config = dict(
    targets=['species', 'first syllable', 'pitch'],
    moe_every=1,
    experts_per_token=2,
    widths=[48, 96, 192],
    mixing='mixup',
    label_smoothing=0.05,
)
Rows from block 3 of a small sound classifier, named by matrix and row number. Rows with one number within an expert belong to one neuron, the router's apart. Each number is 500 + 25 x the weight over its row's rms, rounded and kept within 0 to 999. All counts start at 0. Numbers have three digits each.
After each expert's rows are labels from the 100 clips, of 14848, where the router gives the expert most weight on average: "lies over" is the class under the peak; "strongest on" is what is common among them. Only what is clearly more common there than usual is listed. The data: songs of 200 made-up bird species, synthesised, often over outdoor noise. In brackets: how many of the 100, against the usual share in percent.
# router: router (model.blocks.3.mlp.router.weight, 16x96, trained with AdamW), inputs 0-95
# up: expert up (model.blocks.3.mlp.up, 16x192x96), inputs 0-95
# down: expert down (model.blocks.3.mlp.down, 16x96x192, transposed), outputs 0-95

# expert 3
router.3:501508507491471439482485497491483509513526502495447518463492497496519487531489548509538543461502500555496497512500503473497528490512484503503526468496504564511510421496483533469503540474473479535503503472510511506548517521457489504495474520536497495491483465477526538464524476513492490490
up.0:521484491492485534541486533505511475479524497521496470478532480504520536526499503485500508497515522538472514518534484467518484425433490480517501494502519471514481464512502469481507488514472488529522501485543545496469521546484434509485517485531470500497496526481484471472494488437518509502
down.0:473527559508541435499519467528484529499517531499520520560486543511505499522483483467485482488487513484477466542471485529480516515518490516502500475496500524503476481506493504515552493491472495486484545509502490533511490474490504445487513526484500507511513457524498537564526456514466499511
up.1:522529546463523539515503547452500497530486498486482462490514516482500468485554465523497474511486535492499465439463471526510492495487498452540506469473477491476520498499501478492495493544520516482492498471498521479482499489503476503485527564478505499489484524520466507516489482450528534534
down.1:495476538512486517488504482506541521504495506517499475531519501522496477528536463525527491494462478511506434526495519520495507450461505555513538508498520517498498505468451511483471526491541502502497514516507456532517493482495444528538498496504464537508472549458491493485499497508461482454
up.2:465481492479521489474518509533458529534475493504522505489482511514504528530503548506555515512468506520471486510499486526493531537537483480547499465499489509526457479501529509543481435508492470510507476520487523502475516564503545494521534468526510475495495490542518489518505536492468523479
down.2:512541502440476555552493520514528513507549484508502473485507499480499523497498516487499505443506505540486474527550456494479435506519495534503486494480513509492514508488500516495470600500486528497538494468492491500484497523497506517517485506489474483513492543497492505472507529511527474502
lies over: steady whistle (68 vs 6); buzz (26 vs 3.8)
strongest on: steady whistle (88 vs 25.3); first syllable: steady whistle (69 vs 16.2); buzz (55 vs 17)

# expert 4
router.4:472498523524501523509551517499519484546490470488480513511536493497499504490523488511526490506498512497516491427557504506483525498498486468467443462499470514507535489523473476535516473542488472491511518452468502494508500479496524497498544527514451547505524501502471529494514459471520463538
up.0:476508494490504493526430453499481454514518458490501493513506478528440532484514491499472515517492538467509484494526503527458479466487464474494494484473509486527504485505501482521521467497525549517527530516495501497500558484529498527528489538462495488484522532548470487532545517474519514495
down.0:484483507517489516527512533501556480485480516464548491521512534516489502534478483488491520456521477470469483498486485496547554516477543474499460542523502537482497510494504532479442527499504494453491490509486479517488494471479510471485514433535480492479503477525502495499451513499509473534
up.1:483511508451527538522534499501482516462510498453506512523455496483498504502513512494518495488514507469506512528497472511529534474480499505470514481520517484522494543485492558525513466510445479566516444481509443514462456474496512514505503515471522485531501512523490496498489552492509467465
down.1:478470488491493458494435474472510451500489486515534480461503475528537504519494534502509511517474496449497474432528482508489507527507506485504535521489485528486560507532536455471486482515504512474482521507507513507478506545520527523514482476492504461465495459516495517545467504502504527484
up.2:500481485488493492554499498523491508493510507497494461496480499471515479502504507509498463478453494529445493510491505515497517511534473473428491534468464492466552455487494450524530498495514483550485505537486457502489466534482508503517537482455458478497486488478504504515508518490451463516
down.2:507520521491511518489526459498538545528487491495513498504503505512500521516475529457549474487546526508526474530463498504500511470452493495547490494486530494516482567503473515451464462510484505523516509459512510486444530475507525502489523524493501474460453496487500507510468461484523471479
lies over: steady whistle (34 vs 6)
strongest on: text has "over" (90 vs 56.7); reverberation (75 vs 40.1); text has "reverberant" (75 vs 40.1); text has "room" (75 vs 40.1)

# expert 7
router.7:548525540490490494529450493492490514455515541483532503467494490563511509490502478500483493529503439520511488490483489465526503541522500477521519552483521535493445498515517494495471542520532515494502515542525510458473532514517503521499481513494519492440492514526493498519522520488522524533
up.0:502490549528518529515487547450446498462485515531508471465494475450487479502520492534455531508506507505477519499509550498514523485522519492485516482503465457520522521536487497475455487513547520479500507511492480513479478520492477493464461493486530530491467517487481497526515493563486502532
down.0:507513490507497465445549503503462484487476456519478479490496484528505470464498446487509499474463452495493506506542507500509490509494494469477500516493546490551513513518513512477552510473516498511468506518534501478533482524469502538528514540475467531519512500492523509530479467466447477465
up.1:494505486484553435483491493510508493464500543507492499489469497479484513473502504499476551465458512493543495502450531502430510464517484459487493501480526475519529486463530519524461457523472515522524527547489514498501470505523513479458497501497516496478498507496510491497536508478454528485
down.1:501507559533471533486484528541492527499501467502490476524527529509483532512479490502477512497494532530493513493539520502537535493480495545497548505451482554489460511502474472497518538509510479464481483493490540490515542530502493529506505536485525468488539444527480493523462473479512509497
up.2:507500513501518496504509528484516494502507496536488534485489534574505506491454471443475502479501505505504502520505528529494472435498496465494454483495507473504490512512489534478542485485504549444464486479533476484470486487491513534470485499507483431496554489494469513477498509477525510521
down.2:511490468528474507505475480477497468504495462479502477501483471479518481535556519527506516491511489522481517536513512477480470484480520485506530472501506468455525529541542482535508516531504463538526490482530545487515502474491480496510553444483509544477503454495463512493510497481506457544
lies over: steady whistle (27 vs 6)
strongest on: low song (93 vs 41.3); harsh note (57 vs 19.2); first syllable: warble (41 vs 9.3)

# expert 11
router.11:493548493521523504452513487465525497505533501512500484500469492475527473496484480530500489462468499520512529534507505464463514528489465485491489510504493459521481492488477527478502493510547495543532499480448524513492459493525517499463479481514493508469530560515523512526515513470511568558
up.0:519487486522485527457491510522515482484496502479508432489486481487515448482496473507453462495513496469480524524500460502464535476492527507528498506509473459515452489526553493501485503472485536503541517474488502481522547469485535504495483509528474532505493540517490522487541489523517518438
down.0:527497487523452478528474492512542498523472554530477502496514489491482489531469519465483487521490487528520462547493542513503477502524484503455533526500501478529467532500485524509477516490454530507512493513565507466493482481504503507502534507559483517482534481537521506513519562497481476490
up.1:478505516498544508497501491553534522505509484485494543538500533495442512467525483466511473488510521508469471489475487521517527493509476458474472508549507513552448423490536483488502516510507510499487518477525520513522526536524473485537495487505473511493491523457505514508455484530496502491
down.1:496547484506497505508521506460533500481463541487473493472483503531501511444525502492494496503517475532549459522519497569488514516475499466468504472499473521533538519512500476502465515509445514518459484468484513493504463517569510533499485491510472472474480522522486477500499506531471510484
up.2:537543509547479491530481489519501497504499531459493517472529500494511473477521531513504520495468459489477537493485543508466505499515557490491522504520466488520512479494523525530491483525476563480441524464484490445486497509464513516498503536527517509513484497479514473483534525508480467448
down.2:483499515528536487488513481508516478511507554486494534518563497541446509540512509498491524509488505563492513477502531466511487498515513515485472489547509473512472464473465494515458530503458495502534509517572474495505516492545511461506498496524547479493498521517513498502505451493488517501
lies over: steady whistle (32 vs 6)
strongest on: low song (80 vs 41.3); stream (59 vs 13.9); steady whistle (56 vs 25.3); first syllable: steady whistle (46 vs 16.2)

# expert 10
router.10:488515520501456505520504511462506542507471491494498522510521476449522547536486503466495509524462461532526492480467518494523535526489501498528516454491522507535520522515443489465470522536501491477470502493474520551482463516518464485543515475493464474488504522493453524504527480531488515499
up.0:512539519461503516530466497521531510508454501449523475480506552503500517480491461497542502450461531518447453504499496453494504502494491488480457489535473529466519467523511500483497505530488507490475523478551497503504536489501494521467518542478507527519502489471496498545529531473490507502
down.0:480525491535488475496553519494494512484488466476486475507512478496477470463537501486456491530515502498555532484497459501510519509501520507556501500475490489501462517449483434534516493457510496505515478482479553516521519526540486539526535487505470468466518512510523524523496485525494518469
up.1:489462536475474516510534471525497507480502513482499526507493465488502507461508492537486525508489491490496472529486489516539525482487518478527526485524529498538494491502476500514498510494513525486483461542503489548539497492479532439477506566465535539528468539487517475504475525521486461561
down.1:497521519492507492544476527501407500490526524502473500426508490476534442492503460480472501521514489474452477462529494513470537482477479492473474516527475473513504503484501519496489479530484542514504498452484475488495495523466513476496505510541474497493467496514546492484515486487498491500
up.2:524505496537496495521485506472501525506500499483527524499468533506511463507514481531543522509539534512463497520535482512473490500487509513493460547538543509459557495554450527479488485508473510510531498484467504493489508487497514499469513507477497497567493523505561483545462483472504503472
down.2:503504524504490471500501488516490523536457473544479498454553476519482522463486480513466478506503505469494515530485475510526489515526491520505495492505469481492489490445463472550509476472528545530520511501446523518482512469478480488491488484521528462430484512520461485457520487507485519479
lies over: harsh note (49 vs 5.2)
strongest on: harsh note (84 vs 19.2); rich in harmonics (74 vs 29.2); first syllable: harsh note (59 vs 10.7)

# expert 5
router.5:504497509569491489498508507509475531472514501493526501472533523478524492511501467473474515502480512495514522496490490515506506505488525486512550461529547510512485476494459524488545499547494512458473538517520530507499481496461529543519484463568472506507458555507507544483492505517536527508
up.0:488510519483500551512453502493511452478480496500492489487509495515509516466528486499469471536500450557522484538462471501502487477494491504525454501491528498509482443498488490495428493453501490494482465464489512503475477467504524488506488491522508468523495529496533535515432512530523490495
down.0:501467480471464468506504485532476511531455480520487515501447484483509417477515528521540518500476528442451528516538492493503526525515531464471492512500479500517502508487476556493505454508484527530496525515504527496512493489532481467481528514538502519486483489522498528499502514480497533484
up.1:459439524519485480526499502483514523504481516519494532488473523520513491543464489520490476462511519526520521473516498494442470539520509487467457500492518502492501524534478516498547483479523472551497502494488517513513483496498479516465509482451502491524450468514498443466508542530491480464
down.1:503515506505518502505494500489483487487520487460507502442529541500495490494473459452502490493463498508494486538495555504507511529481480470514508514478525502441507473508524508541472492487507526453534431485501528468477495450532513456502472505518537500509521534521458469521506487484458493517
up.2:493542520484519532495506483537511538525543512485497476490492513473525494472524488510491495480454552478469498482509500486450461539510500469511488491508483456484490471469506455544491526536488471485488522466452475531484465480478463510515512520492503534450510529495461468534507510505478481515
down.2:480520531466520554505466498452511498531488542503469533527511487513530490549495494512507512504480540523507520475463469501526518481528492538483492543527452489518520520531524495482494509457513522507542488499551483475511451520520486521469526472465491522517512526501497509484518479509539454503
lies over: upsweep (82 vs 4.8)
strongest on: upsweep (98 vs 21.8); first syllable: upsweep (58 vs 14.4); click (44 vs 15.2); first syllable: harsh note (29 vs 10.7)

# expert 13
router.13:503545497533522477474472514490496513486465535426489488492484511507499515507514477474519470452543468489523526534504521495489490463507503482533455493446501496480507507488503484519476518535437541485477459459480505479531503487511484497505485500512506483505478532500489525516494511475543566488
up.0:518502490495546541479489516460486528511476535533538504497511516508494461500501504503482509543466488505545546507524506517464528478487509529499511484470426502512484469534471513522491509503535499502525464512534496508534512547552535495545470508482486453482505505512502529498524497529532484532
down.0:443520548494513500541480473515546496507527508478503546510464515492506521526513568499511543503515542493481483479489482541493465518510457493508477487498469526508485506477525476489508519560474506489451476535502498493505488504491489505493493478504499545490519494485460528535451498496495559494
up.1:501498526475529531514537482485508517484467479531499463471508500507465487508471492522484518458505466497464527516476547532509480458507514488515502539494532494514481522493503537489527535466496481494505526492538458480504559518443511481476513442488535507493486512497499537457494484539479544502
down.1:487513478506458428550509520487484517516507469478553467529494471501519502505489471515492503477491488516502504476494505469503489541513510545486505542502540481471526466502485494527518479506517507497522551500504536504483483492489492535478501565499455551484554505497517485469487502518497486450
up.2:532493441547533466481497513510514499539528454517507512497520498499506476493506511526520485516502497495532464512537501498463502487490494464453494513447514534496562522476460472478462492478527467536505509513515501521469496531523498486483467484476496494528534515464495503477513512476556461474
down.2:468543474490468494500523533456489540445501508527511504497518493515537523479484505476525438479475507545480487505523539493466536517454470516509500517482530483506520469504448510487482528506451506477485471472528506507501527464472508528461492475531483522483494532539515518498504488521492487466
lies over: upsweep (87 vs 4.8)
strongest on: upsweep (93 vs 21.8); rich in harmonics (64 vs 29.2); first syllable: upsweep (63 vs 14.4); high song (56 vs 23.9)

# expert 0
router.0:515483531461528491519467529534519484499571503501522453502490555498507463465501525540469538487489503490514464510535556473503451450513509478502488536492533511506540533461467490518521504499510488483535475501503537514486500533496523455503484491533516476489514479512496523502518498506487486507
up.0:500486532519497534514528504491503424496496494484505535506473490510515494520485520513488490508513492497556532494550504469517516517532522491512499475509523494533507499510519464510524501473474462487464510563496480526496433523481540524490484469574529530499485492512492529457486488480490475480
down.0:491484453501496444485508522566492537492503503514492490492516488472465511504531515501507542506469508505480462498474513531504477476461495512510546515513469485478508506469485514481490513541525503484514526451469523508492567503518442494480484529441498485498525495539525464535518514504484532493
up.1:535535490496494471536505511474556546534470486512499506516464491525517497519500483495549459495506514509552502512514497527501495504487512520517517467482440505486532507532495477514529526534520528528490515502499522497484490476544486544577475489490464521515515493527458482498527503512453515482
down.1:521535486501527486554516473483486503511483474561495502497515464548500523502492475483521470487483496478482550505500492518444507531456527521498507508484459499516493474525528496538518500518501524550489508471483519507490472508534496521508464504473493511515536527510471458514491484446433524485
up.2:520500526470503513509498510505484464460515463505568510488516489480528488469517490481474499475563460479546521481523451460484536503504483490514508501474472509519506553466441520522503509513478464518511499492473503529535495502494510503499512519482498480512558480475467499496506470507472541541
down.2:485518485513486461536514522470508504495497516506474485501502511493459459479488494495481517522459540503487442478508532531514487506485495524531471522520549508478510443575531504455515473527537544516502507517501464469462517492484475469499516477526484526488497521516519498502509560485508500475
lies over: no call (100 vs 64.9)
strongest on: low song (78 vs 41.3); downsweep (66 vs 26.3); first syllable: downsweep (35 vs 16.4)